config.toml
logit_normal_time = false
activation = "mish"
init = "small_normal"
residual_init = "none"
muon_scale = "original"
nesterov = false
ema_decay = 0.99
steps = 5700
epochs = 1.9
weight_decay = 0.03
adamw_weight_decay_other_params = 0.01
Rows from block 8, named by matrix and row number. Rows with one number belong to one channel. Each number is 500 + 40 x the weight over its row's rms, rounded and kept within 0 to 999. All counts start at 0. Numbers have three digits each. After the name is the row's rms in percent of the matrix's.
# convs0: first 3x3 conv (model.decb.0.0.convs.0.weight, 128x256x3x3, standardized in use), inputs 36-41, a 3x3 kernel for each
# convs1: second 3x3 conv (model.decb.0.0.convs.1.weight, 128x128x3x3, standardized in use, transposed), outputs 36-41, a 3x3 kernel for each
convs0.10 096:501395475456448435515444492492455458554411538554539476513494531540509612477482543448438465481468465514471469519470457503481526519529451505496488522549470551520539
convs1.10 087:472460446513553531540556484479487443520506519518479483469540492510460525508520515540527451570509514475512503478462473440535553503541574462492490523492477503464417
convs0.11 103:548423591594473491461550487602487436559439477430488516460499515568552459466422432554483495447503467421450510634446411473508570541556510485542506480541539455477496
convs1.11 098:508477497455493479499533387548514613535478500480434454489563551549494439521469465469466417487551515564576495489538495479466429509451515499539526546577496565521549
convs0.12 099:478493438469560420554494431443503410437524421477565440447462454491488490506513438397528503465499504479508533474483508457470481483518597524512501521459507435531518
convs1.12 072:414477446480500508484509504345506531401564568424520484493587472480515497521499533460522513499513461552536498480532486479547488523474465510515522488534525482546480
convs0.13 098:559536498485500439459426677622493499481415472486579583472473492537472510499522471456510513510470482539611483531502506552512425509561458427454444537518569468421519
convs1.13 102:464504530453536451498479462509514499449455492443368475504490503508494458485468566578497515467460453476489485498502519478531489500562505537455498527459498453509560
convs0.14 104:490503499531457504535411525555506521549481519499454466471483461470498478549578470504435485512544529508503512656507487425528494451633610455421508475489413519534486
convs1.14 088:532466441446502500498475466515497455494460539480433446532495538551496460515519575513443467536492502498546485517546470525528437528463434506555525507538447505489414
convs0.15 100:475471470513460515548492488449478508501514472620510484498476455480504519515508519489458514467465475457534499522475490459503464631452464480475410481475533440428453
convs1.15 082:471517471458502482516439542530434460464490461430473521488482547497436487496478474494507519495498505581453517443518411498528503472412554528471459507512492472513490
convs0.16 100:476524544536487551494509447537516512546482455425514586480499468442472527467547660472476536514549552533451564464574532512545459529463674508543511498506564513558626
convs1.16 106:459495438504520503461524517505440472492505515538539528515513497486436543513557525535477498487472490545498553484483527592554530533550500544439485554467532506483511
convs0.17 096:510471444540466543488496505491529491491517587522505550462564570533443449513458497557534559447507556476435475466488560520413619392519473503492538543505491517438543
convs1.17 093:498490495438528458469520472498484600461493474507520542497558498527521504485466470557532503619454505505498454491519543483499555465571509500468480576480480568509526
convs0.18 101:412481513488504544468516470527496553480491495597445530462462516524500518507487432443473472489460515604465507459541538492505507559466484535533504494593541511469449
convs1.18 087:441486534455487526445474538455468439444448509515623555429461505498480523510472497537510618470432510548485446559492520512503539469565533496489491475465476470479456
convs0.19 096:465474560485514461490494505503530550431471536502461515436513491476442489539499472574478570478479529434519488534484558525480536395579520441484506479493507483522415
convs1.19 093:429497516502553501465480495555561446596540519560509437496462513473432429493525564416477475471456520517519521490505502486480460504482419509469478533497475524517487
convs0.20 100:556534560518546476474500549438545481549481443563478447539531565530528537481451487437467508496478464580499551535480561551464524588430481537523537575521481499507496
convs1.20 081:536572448451499496440471398455439513484480539587542503481481452538552479499472402515524535518442510554486498552477489464505487485520561516507496472488473479485508
convs0.21 097:571475444473503515488494556479501432499553518462488499390485435510485452530485446567576489509470455481434501510482568520547482494467528594517472536452423470546486
convs1.21 075:455607474466526509447452419499598617543521516559533474517490489514528518486497541477448474468483462557461545524503466542511578495490565531510567499524517513527499
convs0.22 102:511562492479530471537486495534510490504481451499559489580451477529488458492537427494496515441504443467521461513464443484485503429508403544560532487486454495473613
convs1.22 084:553504507480522492452504486517509466584513490569485539504525594526535581540545464429507445552532515515498568510467491557503455512423543509575486506506492506447477
convs0.23 096:489480455558513512507535518495510480538527549559633575502500513507482501497596508541558520581552506536479440455447457427553453573525472505454499485488508445577555
convs1.23 130:535481513546477471487520511515521507489526481505493470466505503446486509453501447516480511470503529491518488476547523516485521514602511583468484528533448506506490
convs0.24 099:450458465510471484541591468476479473543480451450557490500536516451503515499480502366495474495573453549505491507576495542495440591575492472545541453553519573535517
convs1.24 088:498516483475455462470499486528488513579521440551535472510488511486452463466474474495536522455552506471544469462453413488489485435455447531513497495549509442444488
convs0.25 102:513451459503430433585483482433431442447446465555470424481548553527494572484523512511470489455427448517534506508459503466516491447530497522517588475535572558503511
convs1.25 105:493500480467509542468442480495512501533512523515563539469438481480486503501491425486490446486531532474551503598532466485562535459479524480570520503505484496442475
convs0.26 097:538453529551475473458498507520458494497458501513449503549478479456490486662506478457457468578452505483518428512537517537549516620456514482530462395560537537480543
convs1.26 076:489555514529472473402467529467439467488528562456514546489474579426517533412490492520540511483469515508505474522419508478488519472500475535527543500494570482450518
convs0.27 100:501570503489449522523461469528475552442467486501457463509505510437505510476458501459465510506513494499567529497525557483481499508458524521540502548434498511436462
convs1.27 087:522475438588542459523467434468539503495525452546453478537534505507488551466473601465490498499482493406444550476482428511565494464425454501490529489501504524493441
convs0.28 100:525495492425530498528452533485569495523544458461477565488482459530514461475526582458537458543514469506512514437636466488638415430467594496495585444455436455558494
convs1.28 084:471454434420479494434487472466493510444507582493479529569526572495507516418497462565456487514502493457525519490432526446500512443496532458489486486504448537563460
convs0.29 097:534504452520480481491471447508473498500537530496514500525475417436452490484474469512411512478539457444463486531527517441488454515538577463463501516459516454518452
convs1.29 093:545506539529533524432438505371405533510479478571567516462501475525530483543555502536480475559489426528530505542525504447558556496523570501492511520520500497531490
convs0.30 098:473488491465469574446498469440526497494534581546427504525496514457560489572516510469490559480501514483526542517556505518485542496573575495501483541496506458500517
convs1.30 087:451475507445496541417448469472534574434447520437498514511546544583457526525534529519540508544528497491497508479470432556543507558473558505478471558474493580485520
convs0.31 099:440479510542490482543463487532470482566468542478471474475479488474525522534573522528534480520388505465468443555497469492495437508537523519511492559510533498489499
convs1.31 085:492465541529513453460468423363501496440520452544536467471555492505576461509494478553500531545468465494445482539542404467543480563563465476505520504523508542567487
convs0.32 100:472552537547462474438504444472542563519499449511475443538498481439536465525473506514478512492454516475532517458578570571476538505496492518574510536509540568478524
convs1.32 122:546480523593486482446469540542525545597493512515443489514520463431493480469403443523544483552525393541449382524484477486502481532514561498497513504521506577612489
convs0.33 100:496509516459508521434484448595535546502455481505490461537524432551475467485529490511524541467471451507542524486616400559499506420495474503453481449511560488495551
convs1.33 084:478537504499520534490446482501537477565507533477482445475530495419460496477477479572523499473501464517516535544540586508574484415398417495504442517507517442506519
convs0.34 099:484464520543476497519548495539548496567532506613516510416487500498511515531599481441529567473456609422469493458512461612401555519489475462550520499539541535448561
convs1.34 108:506510472516570479502529553457456446503498448577499475506476465465481426460475543512526550491488505477532551518506519520466441478566509529495481539493471439504526
convs0.35 102:644522476528466473521476488516475495577528479493496471508464487481528586483576483440478465554504455534534566507487506530468486505452501454579488416462542397449492
convs1.35 097:457513493518588462501471464525464467493525462524502474501483538511446486507488508470536564440512533546516447556557518500516507458412456516473454523471437457490500
convs0.36 096:464496524394532507592429480519565510529503487520509450454534553485456534405530478560509492506538516456496494522509494410434513405504509476471463535491503554553471
convs1.36 126:485515515456511455495537501541574472493503446512466494496580521531509503564506518482522473493469549486537620487546511522498439478450470487548558447517539482460404
convs0.37 102:509475493520489516501451472552532495496514519516492486483577527546484469496454460525482517430447489467526444489447538512565535475493469528495477545476475516499547
convs1.37 096:520464466540461467554580563453464570478525562429504472527453453440489478505527564456501607530521528575571573530527578439483495515526510488479439483496437429452410
convs0.38 099:453497489421486444468500519531479464429479450491542482515501483532447455478448451537457492474484505533498540482494518463510481404529427485480501511514512515521426
convs1.38 076:495589548457606540500527521503492550553469519498460436539457515522492508548527533447505502468483525451598573526526512511571518510553525517480486526486490455509504
convs0.39 099:520471456445466497428517497499492417468476469440477497475461470475518507527459488497507480486499524467508468507474462523495470549411567520537499466481540479502500
convs1.39 088:445513511498545523479469479433483502559542461519495473489517513459477451488428464490478471469451481516519540579533533472503487399411431488507450476500494511466528
convs0.40 105:571528471477527503503474408504607459547493477476466456571580491514570482516495498552489539485502529470585482468516478514514490407486548483502467442559596460511558
convs1.40 086:473474476507509518518453486498493526472498474428459403509454414554481446521477506557533533446475507500528551533546529519510511487574486454474492494487494498499444
convs0.41 101:530503505575557512543491476477460466545419457632430443506495468494497516483483431484508511486511474461517488417448441516540522493465457549483458533526477527520481
convs1.41 094:477452518438454528383462510493474475578523439512554503478442521472436499477501454422458500457473514451536566521529508482503466464466484487469518483480529483534502
convs0.42 098:603496497491565498540514534557476478541502467475512506505482527524536494507461521539493464466546488442517531537456510482459481456512522533456467562491482431508532
convs1.42 118:519549479552509457526499470558399530494470517556523487462522568511428558482500449456537498458519593517525518512516526530450492482425515541501518512482463529459542
convs0.43 102:508480501475505479589497519513508526463489489517488482506502536486454461603582484470438470526468503442488480626484532568376437555517558514489504477515493587565450
convs1.43 089:478530474498583521515478455497471442560499499541502529500558539477427467461486448510460447529524482589546464489513438581470475499492524521541505483524533467470564
convs0.44 098:453443485501543475486545571442466436437597446575514451476489479483495413430437484441509473516506460552470472458488529494500447548483460478480465540505513476481522
convs1.44 101:557543450562477504489466576467543488451543510500462522510493447473459545490461496478512486471511431566530516500474547455481537478427535489523496476546473454476459
convs0.45 096:508500531519561463499557479480461508499559466536486565476547457468520520463482495498516477471476587453484520474487486452521522519506524473582538490480520430528503
convs1.45 093:435517547492568496468460524490526484463533446481517538546474491460515566502483567476465490467444548477533519568526504556558467497399534499551498514547487446562445
convs0.46 101:459586496485479450507473449484467546503454541485404463457473445478523470481479530412532509494526518474490570530496490461422502483534518407446438406535486408415478
convs1.46 077:457505489415511568434435480515589499469506519513473469488465471484477471503454454507455508552426455544462497510475527468450514439554497498522508473525498495488542
convs0.47 103:429500508600458522510426523471468502552458489432481486508528564484446482472492559473500530508474506506468511416490549467507460604467562528561517536496465460509518
convs1.47 104:482518550459508530459472483446480432461474472480439519524531480512526444498498482524391580539443476570448503547535532479552473473488420509495526504528532499564512
convs0.48 100:475491502519482511542499548516493465487501521500520569462513485505523470483568530557492515479512581430498517510506446494513498438434652516491519499439509528519572
convs1.48 117:505497453492529514542504537438429440551505523541540535507534522574507506507533541493458572450506508604574550512482487501488538503500550593475411536496444446456450
convs0.49 101:444567478495526470454550494501622457539438436511545473501501520528475478521492469462479396513510494528506538528457454547499444553528556433517497522510497514523490
convs1.49 107:540478484546456474456443490534547512515486484480502536509515516519482521545539510575543560511477476590550473493538433474514483547479490500521472531545440487541454
convs0.50 106:568457508454464486484537514501507481499459540525469610475458500552506499553470488517511520418517541475546475505538432565440555475440562430476516485432495510515491
convs1.50 080:526524501523570484482458453470444549488518543471499544529600502535487480473477495479496469486498512578504492476515524518456549541477513543484511506483574478506562
convs0.51 102:521433560513534454532439497508457539533435423505461516489520468550461527591581498501532556521507426519446497472427547510411557437547564562583454504455610503503512
convs1.51 121:542459450503462458505462580524493517519490499534523536537573511503552547506476475489502463513498481519510537484491507467522513424562579535502468491475450560471480
convs0.52 093:540446505476497461563506492519509501491540528541524496496568475510468543445480520429516486489484483464501468508563550521511530500498450433574530452482543493514509
convs1.52 140:498511514488516484486467479494504561534450434562469480537536583505494470475517532483447484526416478497507513477481432549575452602552420528526456547537464526552463
convs0.53 096:541528511530470485530547446551475445554467394545504447578466511541486478492566562419504484510463500549553484463542551447397493511467502562490473513446507439489545
convs1.53 141:508448498495474431507489473506538613450425530547551574620520485549517498494471457398477561506501544555529534532396500589440484486518524542527456520511466500492448
convs0.54 102:497493536508504474557550466506480526425572511567508423479479509472527583500483503463537444472503525571488585499464521464687469576379423486453519484583537435579499
convs1.54 097:451501515463438529413483520482510526498537503506514468559507508466505558542483441545421416539431406533516460557500484544525512461500492544516524497527474539520517
convs0.55 106:580538488527510513483538496477529505494524400510491566488510512474492518440566528541485503463506531431518498529562406545507410520519625497514564428510495516513598
convs1.55 100:496511507473453529475429536483545508461508527518468546542552560577485572510493521498504468525527519579482513458454490479510516489524552520472447512454468502504437
convs0.56 098:463515571496453511469493462557506592565416462594436414553462520504532500459507525471490454492496451509458498526422516530510442587442503504553527457490486528488477
convs1.56 086:551475448526522460448512490477517525435555518515566537549539475513488489578560463508504510470503507549573518445514519490481474517382493504497460454502460513483495
convs0.57 103:431495606441542590442550542456484487471492620431482582470517509514464453525444495454544537539501577474528474484503422447514679428546504466497475550548463471515563
convs1.57 102:557522443499526507477526502507604512446487496507500517519553525579557468562388489437450529455455516505477514475455446489466550559504510478504435555485458510467490
convs0.58 102:484551518576506560528501523502524457483471501475474487469504496499521465505460449506479439499486463493524470496456489503551454474523450490573501502523495439410445
convs1.58 119:506455447555493419477538543491461477582520495570506527518555608532573509519469361483508470519519476530548450471445462467473515422487541501506483490483486542552510
convs0.59 104:516524495509584433509450550491467513501498483570474517442448494490515579594536479571540498479519507469453436542454506485614553580562465503472503534555514519643385
convs1.59 114:543494500527447456551475480459564598556479490509522511526560541482478467510446512392421417411539480479475541473470488463491489501543494564539480548592516535493503
convs0.60 093:472463507441530524437518546512466496460494517491525608545500498494497497528487500456513476519551535551538538513572498521533479503484507463498515421494487485511518
convs1.60 159:482551497506521522497557514515510510458513469496513516496481552479495516593555581475514524484455463565550573526510506539537492462516459491446518526504543485474484
convs0.61 099:409526524514492572466524464478518565493479489485433377510476509455499502506566539532558518530497540520509505510472458414468536548541531514494498426561546439504463
convs1.61 108:499508494489511511430449473522568555492520533411505476490575520475480549488497472585540578516523563507467494474535544523518587458443533484485494506494491546541466
convs0.62 111:453524480440567521498460494548543508535553560443442448440533515509441521502531606517466514443481455529439469518483511470503471516528519525477393490396470502473551
convs1.62 094:539548500489523446500400467521559447418484479446553496462518527501518564513579522535572555527520502471490455507543473529520504477505536507500474519482471521508535
convs0.63 103:473482510476455469411527550455513439484429497534450513499492552473486495467461484431421517478512539573466476463531544453462493535483488457493545531476529477606488
convs1.63 100:504479477449486468427474532531488554526484542489510505596580561477532529497476466481449480531490526511546480450479510490513510492554459500502505504484513489496533
convs0.64 100:528518582508470504478511530550483547559531521490568506505517589511486553553492468581518403506526458446468491556500446518569513527427454501521568501488463501517509
convs1.64 101:439471514509443520519533492518465518513503521474500479554535502497482500493449472522484423511494431575504491471496529580522544442432556510501520473487523489448486
convs0.65 093:549537490546656471552537487573504435529514460449522482506487460490465513548503485488504544513475521470531489549436494597472483501560521557518560498547447518465523
convs1.65 136:493496525577526468562435486490502495482530448474471423473522530600568503482469484486504497542496444479491465528509554542491532602510496487506483541563465533603451
convs0.66 099:417487460522435471470464603501435481493495472465435610544527588540547506490465538518545475563521571521509503523442478492548504488533528554448464510431510481558506
convs1.66 093:474478552481494552596400543488473502491475488453449503482459469494502490432485537557533562491500499512442529521501507482513563443523547522462447494534436453510433
convs0.67 103:445523448542483504484495485476480524445571473492519563482500516463491568499454488442502572535476436493423445473510548458517513433463516540506538539509512498534458
convs1.67 101:501460508435459545475483546526551549508479507490551459568536573489509510569495529561535510489515531472483492454471594516504537475512451458474519501478509488521492
convs0.68 103:511491522504478523481478504405484550475548509510526461495466452454543575448502536544552539543451508476532447523531477487544432483546553471434459505464603566473483
convs1.68 085:535524476529513552547516523494448447448498516442485525530474487480450503540528464505526534455427506485493479499489499467417519560452506511474456532453506543497489
convs0.69 105:471532412497443557564497509482467445478504552481517542452549505585520507435405453456519445498505495441486428471516489495546516405439623476445511535510485484418593
convs1.69 097:471543528540494506528475431440513477498520426548515426425550491522533446557500477457398443539534506467516467500510460445500532485495450482538571501519557476573549
convs0.70 103:527515406512473451452425511534463445488503585431429520490440473486483513517532476521511502519527547478433522519502551478482517495519527526478441415492500641485446
convs1.70 094:531530566511512474524500449337441528434545531456491481540490465460478483489475543565502504498507479517536509525518513465502470575484491455519468484518497488487458
convs0.71 104:505444518503524462491469529498506518499445487480480521454470458494482521439508473513499474521494437546537510522499505462473423528577449493565606423532574552481425
convs1.71 083:547456486503442467519571479468483444493495505410533459586464521571537440534529506475471506533501504529453439487454463560500516540488501505476491495483495477480478
convs0.72 097:479450488454525504479467470443478478557555472437419426560560573597582489677590398576509526541480520468552557465508549541535414458600503513548546561590455620638434
convs1.72 114:555519466608519481523518481448436481508522463458468444458490456514499484461471455488585526519527525470481470481491470484480449464455509475494486497548461499540485
convs0.73 103:486490470530544504600511501560440459496418392451518431546505483518543476498489492475458455478510456485528597547513479516526503486612412509505507489503463553536524
convs1.73 094:494554503482482512494483477451466463462517406505555470514556488581532490536552514473539483370532459457538438559621429440546474462525453499489486513537432505466487
convs0.74 100:514499476488552441537533511531493435511500478549491542501486471531472480486468479494536496514556536525453460559523497543494501487427428514459408485520436487439445
convs1.74 093:516542411513543490575531541412441544451478603471580596496535527534559556478518509452442501464487429560544458553556489474518484434497472505496437536472438489446467
convs0.75 097:531580502485587528528554505460634490507510629497581488535539550559551539476507477538491531535505506514526541507492527525501500530450514565494447507630523518454559
convs1.75 121:505552498502501483555536496551603511489439472539465465531493476515457458477509467542521474511497491497519477475500454483479477575592540506495496563450472588574423
convs0.76 101:513488488582506521529604437490506548531463487597504519471537439559508482609500527538455509505497511504515518474490489494474488604511476481472477528513451483427444
convs1.76 110:588444374519565431490528505525489487423510513442560547503461575473473535464443441523534472525509490510536530497435488481454448469483513499468507511483567524469533
convs0.77 103:491558530509548521515540519516545494493454548462511531474522484503504533473447481516500504514511547515495550514461518483458469433464513464506487573547488465533530
convs1.77 086:401421465496511472524498475434511488491510540491489462550524511593523495485418436507507474557559459511499446497561532483490526526537565505504510483507532499512486
convs0.78 098:516592557423542450527486527473537504424530506519528459525554576485505535476550509524508499446541522502467459477516498468549555549510511494484456532523436460471467
convs1.78 096:518472469524491448514533553439490413552497467462468485454489483430494563467531550523491447553463441501553510486518480558544456456471451519533517515565501577475418
convs0.79 102:448541514442511473470524482413518506489541482484477468486491461465513508526463537467413471481435428579522470521477473513498481458545537536464466522418492530526487
convs1.79 083:504500443504564521580524574478517510461549511444488536504437435389415422522559565530504566503458496598556505515449544522510487541494502459428462473532454452485442
convs0.80 102:438453480498461510447480476463463551511503525491511517558527507523448505521497456499546552492532521488525511526517479476508548491513574530502521567515518434464476
convs1.80 098:487573545580490500545486477519525548487561477529598526489449500509448485570445528462529480471522494459479567517514472492510494558495459419453516514534527485530555
convs0.81 102:490495450496445540488484505484461450597474399473579483552510607505579523480475439526518493517530492513477429539567524543505444425477482449522536524504471494459477
convs1.81 100:496488467525525472521444519499574497527529497594511459503533536549538471453496465453426410496474507521479439531505450468489508536504392464501524507537509515544485
convs0.82 098:524496471404553459509455446463468485530488478437394447486558543486478511467477585519558498471491470454538463533534464539583534387507512543543497581543596423531475
convs1.82 077:482523517534515507549442533437510496476617599487588544419482600540520502510516435508477478431546459529545476511535483487485456513486493505511455528515501476506560
convs0.83 099:530617439513508496450468417467498447407514520429466413488469544570645543541637610494608457473510495503492560472559491446581510513417527488522443508614544510599592
convs1.83 114:541490505497464483459483515492453475570485477495555559522512517494541552528566498507463518475490439503536494498504496543468479465511518524514486535510457523560465
convs0.84 105:515491487500439492488462516536505477501546458463447474496508477540520499517500506492476456408469531555517556486507468449492540553464488522481503563538532509445511
convs1.84 090:529505504497553511553499508490510461461483508526610533522494534490538451527514510442451523496445447477450504537468438475549533483499542487505485498475507507554501
convs0.85 101:548443568518432517492492516491448485460428446510523416498499513512481476472495467539519575470486562382544544477430477566458432570528529522510435454547521506393443
convs1.85 078:471486473539514473505540500445471515473506606508535547540485467582630596537576544472452448441514530490501570579517533584507488502488498492517530481516473482486482
convs0.86 103:614506482513448496489485447521479442505522420507387504501552483503404528497546469463518457520455543433467513441612440513491432505408529438470499472459502485515498
convs1.86 102:481528537605538516488561437586585564581545574539510465525436537377515500546494576525453452482494461494488414471551534467481536510557506552498491525507502494490511
convs0.87 097:510475531529462550451466540450541490484522555437509511501518520492488457477507557558559587433453526474535498454482494504538534510523571479486551533513514484511592
convs1.87 137:549490474486473502466539540545480448514469465518539536500481522549468463550570494499459502485475500541525524586490487600530514470480489533510450520531512449467473
convs0.88 101:501499484485544499475429485482529376497440542438487452406487433436428528480543587456509482515556574501435500456540560444448453376436496482471518512515469450452639
convs1.88 081:475502520561499430516510479458503482541510433468554478562531506567486477520484409438525504367453505465475473530472509469529511470471473548518508535546520494521522
convs0.89 100:477505441478517471487526573469466441456499418414486566531534478453546456467488484459463461499513573472535550543478527456501500472506545465516486499481483469498569
convs1.89 097:568533510511569504467516496490479558528482553523567583530535538496504533454477589491386443429443491480462510542529521540457464537490461520512510521485463485462456
convs0.90 102:524482593481499423527533432498557556531481474516425448580494491536470579424521519453525504540530484449477462549520475470448600440486450583479386441454494422535415
convs1.90 101:492524549474526493514504512553536506425499517431445459490464485545516512543524523514535558535502508526490496542481506550494537519497470472474455511443508514508542
convs0.91 100:513508494374528493508449431524527564455439477526445434519572471564461537477525423511454490533480487516529477450444502464478466470509478490461545525555466529441463
convs1.91 086:554526509495523463531512437427482521457493498569561498401615533555497508473421419499533494481499463479615498461509509499508537459468425448510476489512513535523582
convs0.92 098:546532436507520412495570492472493462450508477492462532518508464564541489545493445524493452518548465464491550472517489586538479505447534450529473471539448547517492
convs1.92 083:459490585493527509518471454471519549461501516538487470485494472524510496495473458467467532485439556565520578477528528535508540466457502498496503505470488532472492
convs0.93 099:508581451496493497502459541539451499508500558489469601510437507494495548518561498460505514514457434548513512493501556504535491475529460534492489502481528500467546
convs1.93 116:538541417514565511444523555510527519437543528407476474552503469530540474488477461520460501518448488520555568529509556489479446538527492490538475503568508518516480
convs0.94 098:449507487526445532460492413481521500479404519490407431547477432436527519466489576531475454528386464520433498471515470466500508548503454557520488494556457526442511
convs1.94 079:538533541468485488500538419520499565512494555533617557440544533497541525516462507524416453478455537474501566504502530519510480453479469514502495535494453500475456
convs0.95 100:512483493506546453487510605478441477460464493387605455515538500475496526520528559577473511482512381504510435527475511467497576503715406536501446521510582536490525
convs1.95 093:546533539510472471511478460525565574559538458573528529442480468509490453458415489457557481437543504374508456484464462478506498471529583471519448499516476501435518
convs0.96 099:548468590533498509512573498454447579495452506463554454477480487446444539600623580432535505509552504500564559515511532502509526482503558572518455472475502570611564
convs1.96 115:540529456490466494512457448485504476505502449485494478487525496453478473507473476554594481487490492441460479479500484439490504411446548490518476517504475484474470
convs0.97 103:509554637533510611540531581449524540469487533567501543461519464460431464451589575540537557551477613555468484457556526483453495485474534591520522492501490489510559
convs1.97 093:483510518483589536474559527577560460498523445492477471568534461535436540473467444467473484533508509533500527546463543572538470508464512494530531487517546517510490
convs0.98 096:498482534491473457508513440552442524496503381584498463549466419523457524573551481418556520485523494561482521466486507469480498530406477444485463488573566445560476
convs1.98 096:562516515541507526518431537515510435472413467528500425556462466496484501505470489484519511531570522526525533538444509553552524435442582481516490483507463488502480
convs0.99 097:509532456552581462490507443500434480517550455432497441447512502439504491478528489489452483503428453480494451487467492540398487486498449458606567408531468439437446
convs1.99 089:566525547609439458541504537484468525467529501454460495507485458501508444452522525455491388498523491536481463487493565446511531437410435485492483477516421505527444
convs0.100 098:468533545522581478475495495490493537429445474463413439485511507437490464496456483497464471477465422441461445499529439480534492517463467403453480433488460482488458
convs1.100 089:514458482529508520515523542454557537487571579506477491464529486487497526470457483521426482539542465498526516467498520518498480514447478504513462537546490507481465
convs0.101 096:561552450510435424462452483551529502481533501450461595439487456483523508554537502509503544504473530501526529440498508503451489541523558536487494516474456518506496
convs1.101 107:471440507471467546490436483466423439546595561482511491468490434509496502460488482489499466528514476475472506467456510504551580455500557503496492524503472497478451
convs0.102 105:427489457522483492526505541489497525374546507449510537519516481468499496466549477422474544486515554487512509560595531435521550408486489527469468465476482490419448
convs1.102 102:508533503503481484478487442500488459503483538459509513409392443399431475486508533466520508513536466506519523488448510492483482442409493489506460475542465468497446
convs0.103 099:558484505475477470516537511535439474541488496557538485517513520472533564396514563519469560519457515514453486464515491584441496549457470448448423442431500503501542
convs1.103 131:583483592587465544495505503575530585515524532460491511525524436537481520530516445431546427480514552467483487506564479478471521471420581562543499502552519498516479
convs0.104 101:501488493516527453458455492448488538561481604446493474503479637546483549516460529546454459477477528429527466525533563549493468512467479522496583491500531495420424
convs1.104 094:524527460508443487583474465502571521512549515557546501451469512523493469550514481492481402506506512522453474439510454481495448412434506476517541505492504562490459
convs0.105 102:459458515481514539501511553464561499509550509468526475452456466502479510430541436495486459523507494521517473526423500498458481482494427477459495452438517501512532
convs1.105 095:534500514524476531569463544485441485534554524477470516487475495477465458474507523562531401468472475432439485487475564474478589443445469454520488504490497499480507
convs0.106 097:485557511477484527504484454532492419505468459583453592490506441445501417494372441534489417551510492532531447551493476585494510540503504464486534654477478576407457
convs1.106 075:553529503560561500625609430416531516460577506419462435479489515439465466500444434431501522474489512524498500523457484454456535414441540473484501501500530536493536
convs0.107 096:583509508531482492526501501491489533491455401568520536467447502443521516517427431486508460525457426532514422549511479620476516466569420420510503488482479526502385
convs1.107 087:556459510491480479520478482556499489565482455510404365541464477446471438443484485516415465501557468440557486593466493566453524400497421515519516535503558482493519
convs0.108 099:526498499463477497509444530535532464542440492473439542518494522461473434559498467521458501581538501595531498519449514497534436517549459550461508521465515566506484
convs1.108 110:498508490581467456537568472493482528480534498481425507595535530518467510485522406471583525524529569505532503475515503626499478512468512487508508486531485521522496
convs0.109 102:489439389498468475540543498505496475526470486577487533436519563510485445530587452540527528482523534586503492555500474483464459491473522497443452511461505488510468
convs1.109 095:487536597521468563461494524485525505473526480440441426495544445460512496436449482557504454554485463498515512511514515479527559482485531512529535485495495489472444
convs0.110 098:515515490522480499498493461550488523445449449562471529474498451508547478483491484500429504564517442497485561538546542478514452406409426492498524471443512429498447
convs1.110 081:509574559506467537586531506549534523509546534495559443469477476509484440514477438420484476463562500483475506465482470486471586442505511502473529473473520470503536
convs0.111 101:556474536430515490449511489534514543544472522478590524503501455520503431477519560572534475526520581547476527528533516459496508530552563467499507455473452466367481
convs1.111 086:461435478486469568503483524498482481453502538474500568452486440494404495511459424502536461499499473464493434490459490466475525454512533466528514504561519516517573
convs0.112 102:574482444526468484471496513512419561523518552528511514587539506458491525477487559485509490511492516439498494485596524453520475453507539557521523530552495476476536
convs1.112 100:490514510522525517529483545376399469518511438579553522408451527446428500458451425492499494476480463555579488489465478474475473444437537496505473493474485482514507
convs0.113 100:456460510525567444495539545515523465530438416513510487469499531460466484550520449510462498538463484466470447578528467605415477515587534493500468504524500557461496
convs1.113 083:452467501530477503574483414461536486475505478579478427482451394525479489501482497505509493505470545537559510502549552534511511528517509549545528534561517492475490
convs0.114 098:505496421443483554441473548490497502533585584450581527477491545510491480520502494563524499466483527505552474551490462540612483509590565457485621435519543425409483
convs1.114 119:440488558546541477498557492506535536444476448476448427517434491486475471474479462522456477529480510524474469515482545538528567519594528563487526522429501499493473
convs0.115 097:466478523484517464454520487505524493520504419547504463480483472465424492446485550570489519532447469503526446478522458582429557505532499451508502465511545443434482
convs1.115 082:519463535498474481570558580395473482511547555508502489456506509497499540491509533523449439509501447628626504510535504475478426467514495512503458530499480483499548
convs0.116 097:476486413435504438486540455416511519455587516544562451507497466499515465498447508518455498547557456614555524502444489500404435515497437487463463516519541423433502
convs1.116 113:549484451514531528462536515489523569470510523498463403577517579503531501451465514482506495536572421549499477509468524520515552472583551515498487526534470442456460
convs0.117 097:533516463523460491507513516462563480517468451511476504402563546544552470502501496510530541496476435512447487475536506456530442532548503556534500577541519504488426
convs1.117 114:475528497491573479439471497490427487533551566464483538476506454473506483439506423513493546513501440552547409463482480522498513500491542488490474501536511486560550
convs0.118 104:548544556441438487526501448536521553454435486541519516500493517499492544558470469551438515541522549536535489507494478539486537541439448483505589501460568548414486
convs1.118 101:485521502532476522406465455432472450413508498432503401455542528496511483548467541575552591555521537498456460476540583460504554482510592487482492503478492525503466
convs0.119 100:512407473526534579490558464492501496567502523506373527484521502525496440497412557499426474495530520486492525495488485530436531506463573492501485569522471508488529
convs1.119 086:586519490550547468547506462526521495479499472486523568522488546520525494536503420451537571426504557443510532467562432466460542525528512569499465542511475484482531
convs0.120 101:514495537487485508488524454512474633505515487584448463505553585501495606461500561456456566509559496527489487510475612582553515453517414476542627484519615477536474
convs1.120 094:552463509463476507503526529485530557470531561458532476497419465428485533486497457581556533487441476541477492538538488531518466480505498514521457533462497580418479
convs0.121 099:499480481485530498382404561548504491475510501485464550545549517637539491581517490488494469455457550525526499543514560482563521486577508494469494661543460483485473
convs1.121 103:529538436636531480549542444486496442477518497443505517469510517501516520473486520525568521487518494433466511470488485494503507460492478507487528516565527532575493